A small masked image model, trained from scratch: encoder patch size [6, 6], encoder width 192.
Rows from block 1 of the decoder, named by matrix and row number. Rows with one number belong to one neuron. Each number is 500 + 25 x the weight over its row's rms, rounded and kept within 0 to 999. All counts start at 0. Numbers have three digits each. After the name is the row's rms in percent of the matrix's.
# fc1: MLP up (decoder.1.mlp.fc1.weight, 256x128), inputs 0-127
# fc2: MLP down (decoder.1.mlp.fc2.weight, 128x256, transposed), outputs 0-127
fc1.131 098:509532512511472502513489504549474475508493491481519494506510503542523437531498486496498531516491525477493476467473519494537497515526477512482531539531488481471496493496527481483483524473498495470513528486508485512518507503543516498526500511498559539520533493522531473492496513477490549527442558469514478500482525412510486534501495499437472515509486472538473500497493461523508518477482
fc2.131 094:502501495445467487504495464444535495478517531473506486485487465461489499520495516475520549471503458482497521510509515501496503520496511515532497523537467525544491479501483518503481467519500476514463479551482512505506494496507499455543511516515484522520461496424476514519548505529502503495507457508533520512566480491522514512482487489521493477523529476512524504539442520506501459545513
fc1.132 132:528517481513504531490477491430479489497514505482501501532517535515491484503540482560526527505528486490456509519515519549468516489533544473481517490490507522550513495482488515492521507514506517526490475476572523522520482493474482494516456457482474439462518513507485511525519505533468517533527497532510521500523503475470527486514513480502517510490499448476474474547529535499535479519518
fc2.132 116:503504515497536513498468497516497512494516526483515488476438512453441541480475500464476504474466513473539511467511468462488486525491495546486457520533504501470485482506495496508516490548482481499521479529474563509435483502470554489459486510528475502511484508478485523534523522497498491466515495478499502513535538519518469482535508531515501490499523539534533509492512468481514520484547
fc1.133 119:526467512521487447452551546518527519543481487475521493505515502520506515492515498482541522502479485492491520488536484481534499504501521464451480503518562495498503471493452491504492546523507497497479519489484514457486537484531459514541523468471478462520469489530510523529490540497494491501514482522476493474501507501527493456496519530506479460484483473499500504486543497490560481542449
fc2.133 078:500465530523528499514535491516548479523495522512509461529505497486459467445548478492491470467514511526488502507483541517480437513488517498476488468459485497508459475523539489527476498481465476498527470470506532514499489510522494500452528518465461467494514494478485480498481502480525527530494521499505487529511510540501500551494480456527501521517553529486526482528474539504484542496541
fc1.134 094:482531523546488472460550456543485508504484502499538465474480525493492475516465508488482503482502487514489477491498466478503503556504499490533514477470489552513496576490479542486506502480537503518494500547509490493508477503562474472496508474495502472487506512543486491523507469484530475504518524487481477502499523519454488534480552488478504504475448491462506526510493467560492507468503
fc2.134 106:476515533492501528480495543484515458500491506477472505471518475486511500514495545539506500509532532495510493471531536480501496490473486470474513469533499460507486473511512498524518517500476489504505538512532498478521494519469499543449511508483513552493478514485525487464480446498464543495519484510489542476478521496518445527490445534526454469466539511475565495494481505462497523538494
fc1.135 112:475494468478493472513486486522460520476524526525471498519515467504494528549455511466523518519477464536449511495477467486470507470500476457489510476467476475491512518484517455500502468511478505515477494492555477464487520459493545475506465504499513529471506521544463475490509521456491486561487477503507547455523496498523493527516541536498483521489512509480529537479542491489497494482507
fc2.135 101:510497507531517509498500464524510454465448471505534501504466498513497499480502523454469534498470531503536537498457501518433518533525518510501547475511531477492472467485465542483461498501534510502503496471510505500532513514434541482493548501503483490465492481460510540558476482495508488466530510504506483537507505528516488517500495487452497469534505489496511498479507542536503512491475
fc1.136 093:476512488488520514512495531513518562461510494487469500554501548459547507517499481496500464539480503510506514521481521496521535453516496462518507468445508492477504489534458488514506481487514502526433501528489522540478465505475490461491498490526530488481445488495530474522453516511468487515464529487534520533529505524525498508505483498495522538506540481522504541518494493461495493475528
fc2.136 085:511495542534493489516523499480475486498495503466483495467501491515488547462502488502522539489493490444512478490469526507500527514430512537453501547500469497540482528459529521537472499509432503448526508490510504474500508545535520512502545515465514510501496527494496502509486483518495504454526525541481493492483498484517513474513490524538522517505530514458520513482466457485490454530478
fc1.137 092:481498514501525512514515477507471508468479465499498498507455533483525495473502505445505561490496515509555518481455502448481470480517448508501504513498492475511484492465542545465477555483504504507505471509524464493476491520504501493531486473517455492469446522482488480540460518514477520478473522451520501491478516513488521491472523513515444505490519458476503466492470515523519465499471
fc2.137 095:536513458504471505501512526468546508524547489533504509496492501540545456551505516504541499499504526523470474509532520558496521482470520492526507470493512530471488492484470493537499466452510493504500557471496524512524482473491506484486451493498521535476516482480493476458462486506520474501503503516475461499475493472519474515501498449500552497498469529477510538488516458522489472455512
fc1.138 103:471519510472529519536511459487438504550512473478468525496528485491461507465522538460496541485512484479504497488510503494515512508534519540523481488470498503522512510496511520532547506500490519500505508489523535516504484500496476506483541542487501522504510445545483512448493474501516503524499510472563461504462490511500469509492527545464500517485517470528538504525524523481475487495573
fc2.138 089:531467480503477491533520498494540506510493523545481483474519512554487503486509501543457468512501546513482505502479468511484504457548494505477511489487472454475491515468499496458476500473508473484519526481506465516527529483502510535526526486533475479484490485487471505496466564563531498478503530538454510466515524521499517518527504494501498509482506548532445486505464521488493497549476
fc1.139 107:478506526485559469513534489454466488504475509480528532520501480506490503529518522506505460559509491499504471448505473488516500475457507499555442478530480515482550451510489504562513499515502527503484521481515514525506518496494496474514526504535530494514518510471498535518547488505475519528525490505483516477496500488459512509462520466515522519487461487545507504519481490501574476494492
fc2.139 104:504507478489537503500533501475521533506512505500504474465488501536540535495515447488507523486464542488514462500525496500471504489479489538492544463467524489467496522489495516530532479480471476489560538463530525489556493516505514521473445505466484487506470509481534489501540488508466550515517494489467481497525475499516466453494535519506523489484481518514474493460517563517470517490494
fc1.140 098:514469494475500478532451490478507513494565506488518469515459467502466432515484480499495487523522490479511484504514510478482512501447512494472468516494557554473538454483466479491480486516454512497478497505538494515487498502480509488491451472515526505534525480459498539492525496493457550507507500522508501490507523486504455495513520538509510503495531495538517527516453492445476525500482
fc2.140 102:500533517487507521455532514549517502500452492514454507518503505487530552511486505511490523488473531524502457501484478525492503510560494526517515475537467461525474504521483527502468520476502457491490522498482489478516528505487491541480501488540499505499495500538532445523480519462534437498493479495505487496465494524487541491461501456486498503483521535475486455482554479551488485478497
fc1.141 093:488540503505518457479548513497467465527537508484510535494509527469503522482499484477509481507488489505497470516514504489489480530552521483488509494535472504492510478515452512536534511517517437534440531526471495511498530541504533529520487526481465560462505507529510528497518470497540515521501469523512537473506467515459471501491491425490516512497481511505534501486508487503503546515511
fc2.141 100:553528453498474544466468537501518496500530533534506486519515495550547495499495521531461528488488506505446507495491500550483464498469510510503506513503546486491493518449486509489513509509507537490528501488565488489484497505486492494471473479518492473507548506505506453480522537495501508476527524533470503483451507460509467492471487548521531497481481461515452497483462499486504470518519
fc1.142 093:495544488529497488453476537518471496480513411483525515512523535533502503524531480547495534521494486512473472538511568516490503532512540479499524535498511471513533509480478505455541498524491503511501533477529485515486471526530503503479483477453500453459496511483494489515478479502475520492512512511531479481488516479499516520498479475459524537545500472457511479521492527533503516499517
fc2.142 094:496491524471506507509494455459493517476492560499500506488509505478517478479528468458489559462540474477486501507509488514489530488558491514485524479522498535541461462521504481510451480495495490512548456586492519537496509487474503487520503518498529511555496519485474519518497510527513500517500449480516513501529531481468532483457498518494488451485496496507488496504490479485488483549490
fc1.143 096:477504525492465493553484499487541463485532512471467502492479499504476492494500464497516481490520498502495489502496540535489483473494464472512506447462497474483534494546532493514460504479511503501455477560536469483497523493481528506453505489463512517508487498518520496511559513504484476497473523506457507521506520489442461524541507560476496510489478517450461508545489473509536482502484
fc2.143 087:500493503525499506463489505493513542525524497474502494460459513491501503514485526503526503514529492549531477485495501492558485482494514555513515496545503483498451513475497487538497495511513444482534540491433462527505503487545479519476488483498449513445529482511517518526491506472477516473493513493537474481512515490511499503478525484445540512465472522511504491442529524507493544465500
fc1.144 098:526482510475492504513493476547499537488501505519529482492524504482483459499443485495492515512494464454524467506532466531527467501522505472494505536449525472504517537530459478468534540490440485508473491477486522496483477487546475523483508506503499501539486513532505521492501501524510526467509491519533450514482503495473467499505495485501520481414505552527473519517486512449520492502488
fc2.144 086:506485473524495479521481523475518471479509505508483516525470493451517499511498510466520503502497503529532498527444524473506498515527525519470501498538485540492473453491483488504481463506550497482521538509467464536534497515481520524463493505519511524481517462431516457493524461493486490517499505498463506478515537477492541504507494499530525520572496485482558500508535470541467515462497
fc1.145 091:518470568570472491505493485499512504503471483497514540501545519480487506440469494503467469502489486457564469531508504515508450497459543457531515454518515495530506476532507522498536476497539510507493490479521489476494522503513508517523508505502507484484493530491497500469520494455501537453512473534532484493493473482488488511514512482475511497468491503496462543522505475486502556473522
fc2.145 103:483498416514517493489517508503519499503510528515529480521423479478549466522505500519500506494492481492449513486489482539506563523526508513498470541497502500467507525457530496519488493481470465493525549517488508487504513537471493497472500493464511508527503456485492502549462505510477510534509513438501511520514507498517494480468476517522487525508466530513542495476488506549494461505464
fc1.146 103:471488468532499507520488487499479537541456495494534544514472512522475489499497492487505498478530499520473472588460514470473476550492494527479518515477477460466474488521526503487465502507490518495524543515466457501579506546491497506563534504501489489514489506459513512484449510510482467501484504498511498544508470515520495484493496482496485507526531510480517529488525504501494492548506
fc2.146 095:488495585479530511484515528522526539491476530515502475525526457495524457511484469525499476495501465527505480541507479492478478495485524492482482475491495522486519530470578508456515487522515454517491488496521516489469472455490490482503484477521511481517485540515473478499464501543532498485471514525540456481488530490509545508524501495475522486518481516516493457528523496524518498447522
fc1.147 111:512501500499464484483471510505492466506523512531451569490532501443483541484481492548459484506511522513463497525489525532508494524473488497500534463479463472506514514470494554536537525490518498490480499506501511494503457489477516472482519544531546482569511511477516509482496487492490514509503474516538532483498474491505512507499509512564455544526502498491494486502484450483493548490502
fc2.147 084:488479529488499500510494494477523491502503493501532421509489516514462440486511522475525502500505469489499514481488493531485527455502486496516526504509560501493504452558525472491468459532488502466549474466483505525518522522495481508491494481500500435478469478528502507525507481497509498565497525498482476567466530488503501525493552513492474487500508514481522506515549541524503485517511
fc1.148 095:488481565456508521521467479530510491445501488472504469517507540538525445490489505468553515470454458528525497530445512529477479524523520525483485523510469536547518515493493481486509526459531508535522503491481496489531501468520519501494480463510490489508444500468505484510492513497517539489504479491476491533515545470543524514484499515496470498524474512478483513510527467501490488472519
fc2.148 084:498521467467542490496496474489456498554509503501507557503513485506480521515473490513498542469542530463501526449508468520540493486494499500494495466504470482489491548524476520500530533502475465516506504454500509494497532495466476475495529491473473508510566497558483524519492548505516507523513449484496501482469478512476484491520457496481534498442499518528513523496486522493532540524470
fc1.149 111:511485528499499494499494485484510526428441511486480502516512528476502513496512526480478508488500495490544464493462486494469494533523491514474532487500514487549535479463497524522501559491507510503486493495493514506521501500496502429523529511445470503535508507478549483465491438496506537517482480510492559489552499528490456486487483507487446519515512489525507490496545505534490528484467
fc2.149 086:468507493466509469508451488479513482512529475524518546529486558521526531519490464513525493499462469537456499490508496504512518526477496530543484538455510516516522521517528516476489504553493513499505478506520415514516528478485522508491522455542493477478453490503473494512449548482476477491503481489506496510449527485525518489515507485522449518485513522482495499501510505492514455494513
fc1.150 089:453518517511549484460527490487504534497496515505476474524498490466484495463514530512464496516475511469454482513467530497474524494496512502504500474478484505464514526499487512541517495539512479497514562430498508479525508512511508539489474491506511522469459475515479514494541487495474511459540477503495509529489527497494457521517471490539489515485491538453481514441522521523502526544557
fc2.150 110:458506452464478483492518512514473489480477497502483486492468537555480432569519487513545530457516481500529499503490487506520518506532488495486544508509515522522515503531493499469497472475505533489462476513510516549526527485508456478520485538499456468509528507520517483490494483518520484483498533539512462515495477464491513479484510473527515473503502489536483490541481488466546532476457
fc1.151 104:456513504510508458537494482527470444517528494498492507517527514514483502474568485503484474502524508550498523470474514501463500498498475491497477503508486477499517497496521507567484537493481509514520478497550498482499499492514519436427503543502497510480462501458545458441483515466497503517523490467499555525503512491535502510545536472529493517519510506490523483483511497504525499486487
fc2.151 092:497499547513513506529500499464531536467486517454496431527516450489524493507489521463489488530438511521465499487513536516529506478499490538497538494521571491469486472505505478451489498524497489510510503496477500487477453541498481536546532484519529446494479513526470528522512515500506508496500496494476498495510499480527491560474524502506507493517480461457519498479521522514462509508465
fc1.152 108:493495521534486511483500503481461495491511480474492477500503423478464475495539487512550529541487489507523460476499513527521482475472509522514515484472464456504463496495485511497496497533508484498527479497502490469499560494462452489522497501530469479469560522507491537473522510468494505533503489497471511508516492491510440494504462504502483427484516483511573529503529490504532497492485
fc2.152 091:467532473476484467542510470509520486484532493502512471502469509471516484498452543485445500486499524530494475482514484412526521476500505497501480549538502504472551506458510529527515524456498496488519530511498557470529506470500524505457504489499522502483460519556538498518513489502467508520529483460498503488521495496494501498504512505487489551458507488515455532499488522527516506521501
fc1.153 101:468558495534504505513476487532535508451467499497470508510474495507505520484507470494501467516448521507494489488494485463459490471528498522474480512511511478497539495557519494485475510493511481511457517475514501499513515532488552494471497479486548470471536492481493516481483511496544553483460510513488480562478507488495510522469506543505522496491549550494468532492541552463500479502517
fc2.153 091:516486499486517502472475504466560514567508519469516520433531475487470509511464535517469485499446464509472513520529518530530546515456493489533467486566506522486478508501522520478513457513521481504493493521516508516506513491513482506492527492495495496478541464485467514536538483492507523506491486507544536487497477474477519507461469495514487473471482507535480493545525524506490469478475
fc1.154 107:497511506513538498539473544529471461522472510459542489537520495520449519458476488485514463474518486494523502477507538497482529454498508532477486515443516503522479491516523546447518461555546504488490457505491464463514489491514498512520516517504522500484498535504498503497516500510490491476480522501534449485490500514482508499490510478509443503478487543555471535514530525513483503479477
fc2.154 101:521471510468568527504498473499558514539470506525486514465519493514510530504509506520512523518482513546442515560488489488522482548510508512538483514512512502478506482502484466489486520498460482491472521461505496509511496504502457481526516500527508505507496497470507499457458486502526499505485508523476564517495468528473482505514515482474509440487487517444488455460460462502533500523472
fc1.155 097:486471482552508435539464486492501544489507483506503543509430535484502479492520459446507489535469477481544512473515511473489508504484457506513547477499493503527475559509503525511529537536519499513483529531472511457481483493486510514461471505538469526496524507456511499503479469504490493516543474506511464500512525473504541504536495503478517506484477505481474532474498504501496477498527
fc2.155 089:539505527473511518467515477519488507462486493474497484512518456503489516522519501534474488473538478501480484518466499528515458472488538515459489497509445526492515478493472488489467467483497478485512474517520498557535535551544530509496534454470496474499483484526492500521528519501501505471501526503506545533463464486513471517446500521481492541517534505510502461505459512488519540532544
fc1.156 096:528462489494504516491539546525504466492518495519535467471521488449475491492484509535527456496477489542498539524486484505464558499505518556487514459493481480466523518490504459474512488484495459518473527515536492464486525519467500480510478509471466500454525498510513511519473521522500502469482500518486494492505493493490460463447499530494468519463508479489524453453489454525499494469478
fc2.156 105:457504509484518489498484470476537529534516483492502502460507521514498531500441505471464471522516502433560482497496490482479488515465459501501444512474476501509487481526457488492468476500499504510520482506472524516498445472490516519489529569487457526564497497481525506506496538496503488478516489521514510485530508522515460512470527475521536517550519509520502552514505505496497532505490
fc1.157 096:502510462516509470506447512515518470505515498488420552451504512490491506502479486491501507444477460490472516510491473518508524553473506537512523528490494482532559499470486538504512475519479498496476501481533492527516490489487480504490523501491518457502491511479485493523503524551516503483489495530535499519503496565532555485429528481500501533521485533472500505461518511477497496479489
fc2.157 100:482498503450437486470551474472504509506493542512522459564488510487475498495526539513501502532532538527485514463462565477504511481492513500532467465527487537490479508500461453512494511492526473503521473538482496455522510493500513454497482514512483541508529485513488529495520512485533479529505531465483493458492519521517496481502459506501515499515480467527514505497483491510445493539502
fc1.158 092:488491491523503510515495498525473501528495466493496450490489506506495484485527539503484505504518488479494543515505562513506487497532512519505529505519488504537502498487492494515505496469446494514500515459550480551470510443535480457493502533445501506482478481493502534490492562518532518512510495486498533527520499453511490548504486526535450481496506545498474535435524463508544488472522
fc2.158 102:521494483484544508494473525474514455493518515515512483504486492550489517496507492491504455530467470513516502465515493464486529468473438462505504513483501512437516501491528513458489487491524539476585472487527501524485507508502542491494523525535497497525532501480521505515487472501496478492523485495442457539474508508505457500520551549531501516510474532487508518473480503471530511505520
fc1.159 096:504477507498514489488535519487494470473524478480498521529450474453479484471531484528495514520515489458548479509473506549473480521473502522507491481496454493445494495493486482501489547518502484468529506477527504484484510518526498568494489505477474510547508537501516475491486541498485510498505526485520489460475544480523525487535533486510486561473481526490459568511510514535494507459508
fc2.159 091:461559509496488489527451502494488543517470510527498544479499536516520502520507540495510523501449450495479533481512505453470540487532493499487484500485562495554501494485486538501541501508519486502468510525476476509480518471501526477506507518485539493486447445516469510492518473509526543527497485477503532498492497458488468504528462501513481500501503456535530464508489486470519470521492
fc1.160 110:508482539498485469485508472526485493470487471520442516464487500470481523472555497515482511546481518545440491500483474568499483518515476490494543514498499481479504527535493536498499492515534522503520550473525499513552525503475482480534493481478488525495486496484497538542487494489487489487499494535499506452500509549509492472484523443496550495474470530504461529523500520508533503507485
fc2.160 102:526492478469519535472482572517507444500523527515517517455490532491502499498499475433528490468500488496518551492493499511514520456529477529493461476480485515482519478526448493472502510492496488469526464542494486516524554505491544490475470519523501522477445472472488523515489525534477497523507503477498514532521500480467502491495495498537461485509524489538526516526464534495510510470492
fc1.161 103:463529493515520493490484505541504505489477500475478497533492457516479527522514524512486480509499472505474486517493475511529508566474524509523472501516448490543482518499480503510532491508528478494534472553464525504519490531513477478510557506545511470510507505491521470507516524462489474511471503483504519486446479473552505533475467483478552498541492476464494538518557518535534479503512
fc2.161 105:461521484494512479545509500480540486470540467497477486474506499495518484482479537495467506484509480489508521469487505473502467488483514491521499492512545567479571503502523520457473496490501526504461506481517535480478510503455492535505486472453484496503519550548488484471522454512528548491492508502469490527465515514464539485532522551522491477478504506497527532492481495516446511522504
fc1.162 110:481516475532522526510519462506517494474506486514499514423511514490467484472502492518541496483478493534487500466504516445487526510475489484457459470496499502543496541511505486566508483536546535506536496488506500503525487500462463452536500509446485459494500509469506462459511488465504513564502493470529476468512486494502516490488489503473460493499524530502470522530478471512488505513499
fc2.162 095:511515469453514514501486517467537482459516479495489485522483536487521524519527486532471486437473515520564457519517510506491482478500478466468456515500540514459542487451483512485519473488445497503463520518505472534499497502459508524485498477531492542530517491563492475520490517534521488506503490495480491502435499532484502495554519483517510521499519492516492502536507515532518484510494
fc1.163 093:524492541501515509445481480498507489496491495486527465529497489490524510472496540481491504528501510514527514498523486515502500459450456507512510465452542548514457466466525505540519525529534490533498492505507503465513488520471522541497477468487565499530490515500482466518464485510482476524513500427513488486538519528471481518485481466481526486468524525471514491513491504485490510433491
fc2.163 100:508510459517481481519518490518514468530488464556489491478539490533504513478469509509477517480489506494493460495485521537530458504490531512504481512524510499475548460506471515517486458534468528487491495491485504534477507522450490487507494478557477492495528524524503467507511497519546541541487481545494499506461515465489527437540523503513520483462436495508503499491511488540495445501496
fc1.164 089:482492483501483523480492484461488543447469473492496524455462499506545508482531505541490503475481519515520481515461500486502502496465491499443522498493500490482489518451508528505500474490495488475545492475473507481506481545487478506486508456504503510481525527475546501454463465451488524515495488429502515483532488514513482495512527535517516490538543458506549498488486511484458494553482
fc2.164 086:520491476478495447525479503522488478561536514529531472539499488503513459521493497442509512507505535487477512520562482496546509500478521462532481502498505528502499448523489487452526543535494497515463503548509496503491511436537513504511476507516493483508521465540526494510505499473540489448494478497498458526485504472485494511476488468476482489502465526469500516515530477511524502467525
fc1.165 073:501483501490486528465477453562497490443485516523484520457472484506529477469495489470483477458487489505474506487568514476508505478459495485483488470479536490498515493474539518511496484483467506564527498465494514539530502495493470515499533467470523503530484478507514514460471511466490458486516547493495513548501505474505475506463461531506515501515487454496552496519535477519493515516487
fc2.165 090:506509486475506473499505515475477489502476455477494533504467491486524502513529484523516506468517492498465465503496483503519503475552466511453511505495483474485523469482482473522500533476526474629531486498434474472485504475519492483529487497518503495488506512509487473488534459494469491519533587539522517474509502491503531489509503515503508501483520529488473523487515506515507490493519
fc1.166 086:522531521507495514464505481531531496507484495482516453467509508469550471511531440440493515508549497494522510443498522473494496490534458461512446474486472498488492496515504453505525506459519472502535494551531498489509492491511507488537510532513491502527482479516471488518509491463503497569496503469481490518478500456512523529490480471519479537488482496531470508457475498473522523512509
fc2.166 095:477481494510507501518497508520483519508514499541504533468449512486480507492474565488522444498476493507516528524496429499483487476503526517484492516480476477525485508480470545522492524536523503497477488463479491460503523485484506527447481451489494498522518475460525492497527540473548482519502496512503495503500522586482494474517486509469521475502515533510495507570534481533497493507510
fc1.167 103:527462498513482508511509532524509470503466456492503496461540465492541467551486497496496490538485487522524535515510522479493483497480462502529495492503507503513515507483471450472490497489462483500488510479518507556506469471481535484495519538464466507479511512501508496519422500532465493501473496519514500481482480474508485512521496531533521556474471514532502469482578494473516529451490
fc2.167 101:454537508467540481505506512441523511495529509485509488522501528483471525487505521506481532460484523521476467484510492483500509516522497501496468513464510502462508491471478508549468475460559467518516543492536537488533500567497478499516475529510536504505491489479508490493518529490467514496514491475485526494502477545554480486459511522472508536523454500489492496524456497464536519499451
fc1.168 089:477503556499493475550560497519469479488503522524492506495448490509557494495483463538510499500535478510504483492514509512548521549512509510521494499444457543542499495475462504490527510484519510494501527511516463537520541497476496552519503493524464455468490531499490535513530496450518464474507494525463522518479508485521500495459493499516532522479495508514508515467538505465505522482499
fc2.168 105:496511526488494509505472520476515488524510517438500485493496528480483494506552527492477450517450497504476542493523516460490527495466501481521473461512526494507514468540525485530530511495496495504462461511512516460457526525479517488515493524459536561464493479488494499474461468528462531498520496498485518523547506485517515521478540489493449497520499485527521468508455500510528521493555
fc1.169 113:528491517540492480467547505498546518534474499497496522504504509442496514532517466473527505472499489510491496490518463518498460501455506470415504509497513498482505480498522503487517539535486486489480525500461538474453499502481454484512533482478499490529455439489531482498472503497451471523493484507459500459531490456476521512514500484514479473503485508531539465504537505480499524498474
fc2.169 095:488484504479504477531525500538502506513520503494518470525520508501482490449449481485493513489521514538522501498503490468519492464549488463501461472500514471529442532522491510521475469474524510505499458528546463435549527494537546484529488478491477475486569466521471519521504497482494521511509516537517472505483514531491475451492518522470517534497486517495482521479498521481490469507526
fc1.170 093:497467516483505504528524495526487488478489575454527505507487525552530493461462458502495499446526521494509473501545547506468510474529501489509533504500490526458484511453516493481524553488476470509435521509484472525511499483484533502520485507530511494533489512506515542499546524507495501512500487517471538519474491477494538520522518465477486559508513532528463491491501520483480521495505
fc2.170 085:475518462527523445474503496489484458502534459532499527456506510483503510524529565471454513544486469502492513476503460488525501466447468488474480498513474476515527492556491538550471480514500516472536474524539489482525507481507518526457507494498503524480513479506510505500471461507458511495519529512493482504523536526483478504476520525528526472485547489500500534481473513500517504494535
fc1.171 108:478558475535468474447489514502527505518490524488524497500524478520475530521540538512519475466506506471515495448495498473469521495511492554523462507495519507543498438515508451511514479455497533481484505508508512484485524486503483532520497492471519510504487474517495460466489485518486507527503524508512485457491560522562528505473483508503514533518467489532440490491482491481512473538498
fc2.171 089:470491483476487511504536491475507520501473488481459512482506458509508487533514503448529497513491476533458568534503512501525483476483503465536512478496517539451535490526504523504496522504460492488472533466514520518516450503506526479541544489523509511503529517488457486535501492469460501472484542464512523528509500476464457526521493453527545496492503506522511519520495484537450503479483
fc1.172 106:494509520562442506511498519499498471496511522496482521543506451473515472533494505557475453507517517521478501521459531534488477471515470507505549474479511486544512510490510510568509552506493502491489510537507510471462474505456521477485531511512498494527507487529549466469499488488492475513512505491509499517469510490528462474497441511542484498522531493520491522521478454507540499504488
fc2.172 095:538472475499519450513447473474503505523535545533542493487488525489448500549497498501486542482533469487493508533533498481514516515473522469497538513554520486559513514492505524474532462514521463486550500481513493482500519501558523512502478541501499480499501505500494502493507430513486511488507502486503494491495505509438480489493470523495530482494461488510480478538510495446489476505476
fc1.173 089:468466531495500482549521525497496510521505467466505527510522488470527485503522515528502450461493472531532463490496542501485515514508480516487477507460521454477535502452512504496461497501524496502499493497497520494509490516494492523571502556470451466490488521494514487523501488528545531454502478500528481514501468535432523462470536467488516495494516519485526475512526480514455519480514
fc2.173 098:523520527514533508480491504498499535500505456547467477486549493509504490544496518520532532491492505503505526541494453491497525488464538500482509461497447501477445503501523511520486468513490499503513495510509469504505495465508493520509565474532531447486483466530520508474469535504452484492480484533494542501520503463553461538506483482505483508502502494488491527487474487504527452508437
fc1.174 095:524487462519483491532546450510479515491481516508544440513492456501509531442485470522515510548537526536462512487505469516515521464498463513544517505516495478505515536478493505510484509500479467509506489512495466478489481497495510469509506472509509520536492529488489479554492484516455468580494514459483464492511525510519528500474485487485489498519502540492524474474517489459473463470506
fc2.174 116:476487480500502518485505514463511526495491489491458478500524509449498499491488504498491467466495507525497467504510506506557429517540446531517483493499563483522506486509542528488466465461490506491506541465497518547518490526497503524508496493565485514520479503483463530466500517511450510470481518525521514521542465538476487506492543494491482509510489474525476524473470514542484516461492
fc1.175 099:485505505533467531490474503508505490472495499469489513506549500491524518475541503481553467474466489545440494517513504471494512499515518502508485502495497497481517517509462467460486483494507516510505486525464544482543542475541492486453483453501511500510492468493488498435480497489534533501485459503480446544505527492507525466529488516529519524515463513505493536497525448517501480484559
fc2.175 092:487487502456583485489496464467457533541511493507522467507458500522522510510478531474469510530508498519531512461519501537489474506481488518507489466541509551568519520505479527496550505493506481485501534481528475520488526503520488522493520490516465509480450471507478491488525523485463506547500526475515524475478505458543482513524512487512476463517477473487491475496512537488488496487463
fc1.176 104:479506530463506472543504528501472512473506493563529506483510530506522499487515531494473490485481491508520511484493508518503498479474468500533519475451516483505493502533449532533501502515489499426458441475461478502507465482515469490562517517458505533513551498505510501508503499499525519563469535516501521495518508516520490520533480507532502508505461491502498508527448517455504467528500
fc2.176 113:471541504531536469495531481542513500507480559514509480513499498489500475511500522518444515501505476494566480496514458510516508512477474490489488459461495534509520486484501485508517549474470486504485451516502511464481473544501527521526474494478531492499477504504492491509497484517540487417461526478504490468483543533507537504473522480490482474501513533460533457466517527492511523510486
fc1.177 094:503499434509519498500516498515454478540493517528487490506527526472467473492514494509486493478485507438505528543512483515529461488551500522515530523506518517534515465483475504487504443541504470505489523517535458530554491458465543508504517497480453514500472494523493547467516515530481498472520506539503513486473489485526465480501468498510483506486526501509521515485502468443513476456508
fc2.177 096:540488504479473475495495478519535524469506486500502534563464488550498485488530525476533539519516466523497485532494507494526507507511499469504517479520508509497511481476500518467499505462540521491480541486460528538469503500511537513525508523508519491507480493447425485545516452484491457501482494494468515481531506489491526531450486479454554512529451516487504530512498501505512484481481
fc1.178 066:512504499491508469471516509521508494486485497490515471507481516491503486494439531478502496519518465464478496519495513512531538491495483510481480466541436471526512472502468493500467494483468485570554551532479499510502499498497534521519466503480495520511455459501473508502520463520506456475470472509536467546510493499522519517486451519513548487453469479517489513493497495447516497481542
fc2.178 108:508477570500491523491490499488507515535514521470478504495450481499514530494542526494537510500477511508500506469510477511479503502506516496515522538448516487513487515481496550497545471475490520536472442453515540566527527481496482487502498532498492519515492543504517472491472486456492496512449509519496492527459496478448499479464503507479507523512529500521532487480502482552491481529444
fc1.179 108:498477490498473465509471511499475478417485486528475498547508508498488517510495555454558499488510498523500484502469487533533519486519448512515452526508548474490532477500448502480469515503495493507454520507505484517479527523466535506472478478500488478469486472515514435521502486460492478546516471518504544476494489465517493514543506539520488510511510488491512520491506516514479533489519
fc2.179 099:478491540478508537499518456503537522508500529500492465488463481518492453504484477473484445517495472515478493494478542467521489489480455535479534486496481467508482488508561528489534490558504504498534490491489507527511466482532495485507468486495502490510420533537488535506498538505498535477477488503519486484510526498483514526501553499499510455529505537451487489531514510494528517462523
fc1.180 096:477504518549487488520519474487505513435478526473468481477564487547489543494543516520486455529437532514472510467488502492473464488550506510509480504505472525508521524556447526463502494498548502502517491466496537506548484487518499472469500489476518504504553493465500512449506513493499516536488507501489474487485461498531483495516501535506513505509473508512498492503506480466492499518526
fc2.180 090:484535471515503482513471534504480480501512497533534463496498549509531502488458492479500447491500482481482538513528493494533557496499498472502475520455489528520520477451500497464513462531522481488460474530504466519494532512527545524514496498522519498473467491514500514490481490453517475589509497489504526530526516484497517483485497464497454514478562499487510480491481491507508449520491
fc1.181 097:517489487523484501489503490512516475482454479503528467503499535526489503483491542536484509511519541517501517503522449504511496485534517541515523527478432515495483510488473510463522528487496517498502506498503481472490484516495480491471496498552489524524547498449479487546505478444446486532533455512480469515504543470512503455511515516527478518476530494513542459471531484471459469524523
fc2.181 100:459474484500560473539499481456473515509476499503449511526521433481494518464529473474479498522468526489494475522499545514510495512536506529494500535471525484456527520476564530525470524531478502508552529496482530527478505484505498453488480509508486489494476514514534494514527489538468558499470537483490504511485506540528470510503485499498519512492474499486474469527495489489475517492476
fc1.182 098:538446474481507467533475530510512510510510490519477560501539503503514518449521513550501495523539508490530554482503522493481559482492504522493465469497474516497465539499505504478459531509529499481534476530497551468475546494534502470555475447522510501510503523524507509506505504491489491510475518487485514483508508517428516515527512515511488501497510508501502505521545526517483493541474
fc2.182 115:502510481502526536499473506485470488522500474480472498526449471500534521498501482508473480491498485473488516524511545493486512470515543490466500543491477514466476476496496513476542499552503506490485495457548502483468526510436526513454537484473479480489472470477477469523556461477516504491498482479515526502527517511534497504502502502508498479492534544516516499517483519579537553518502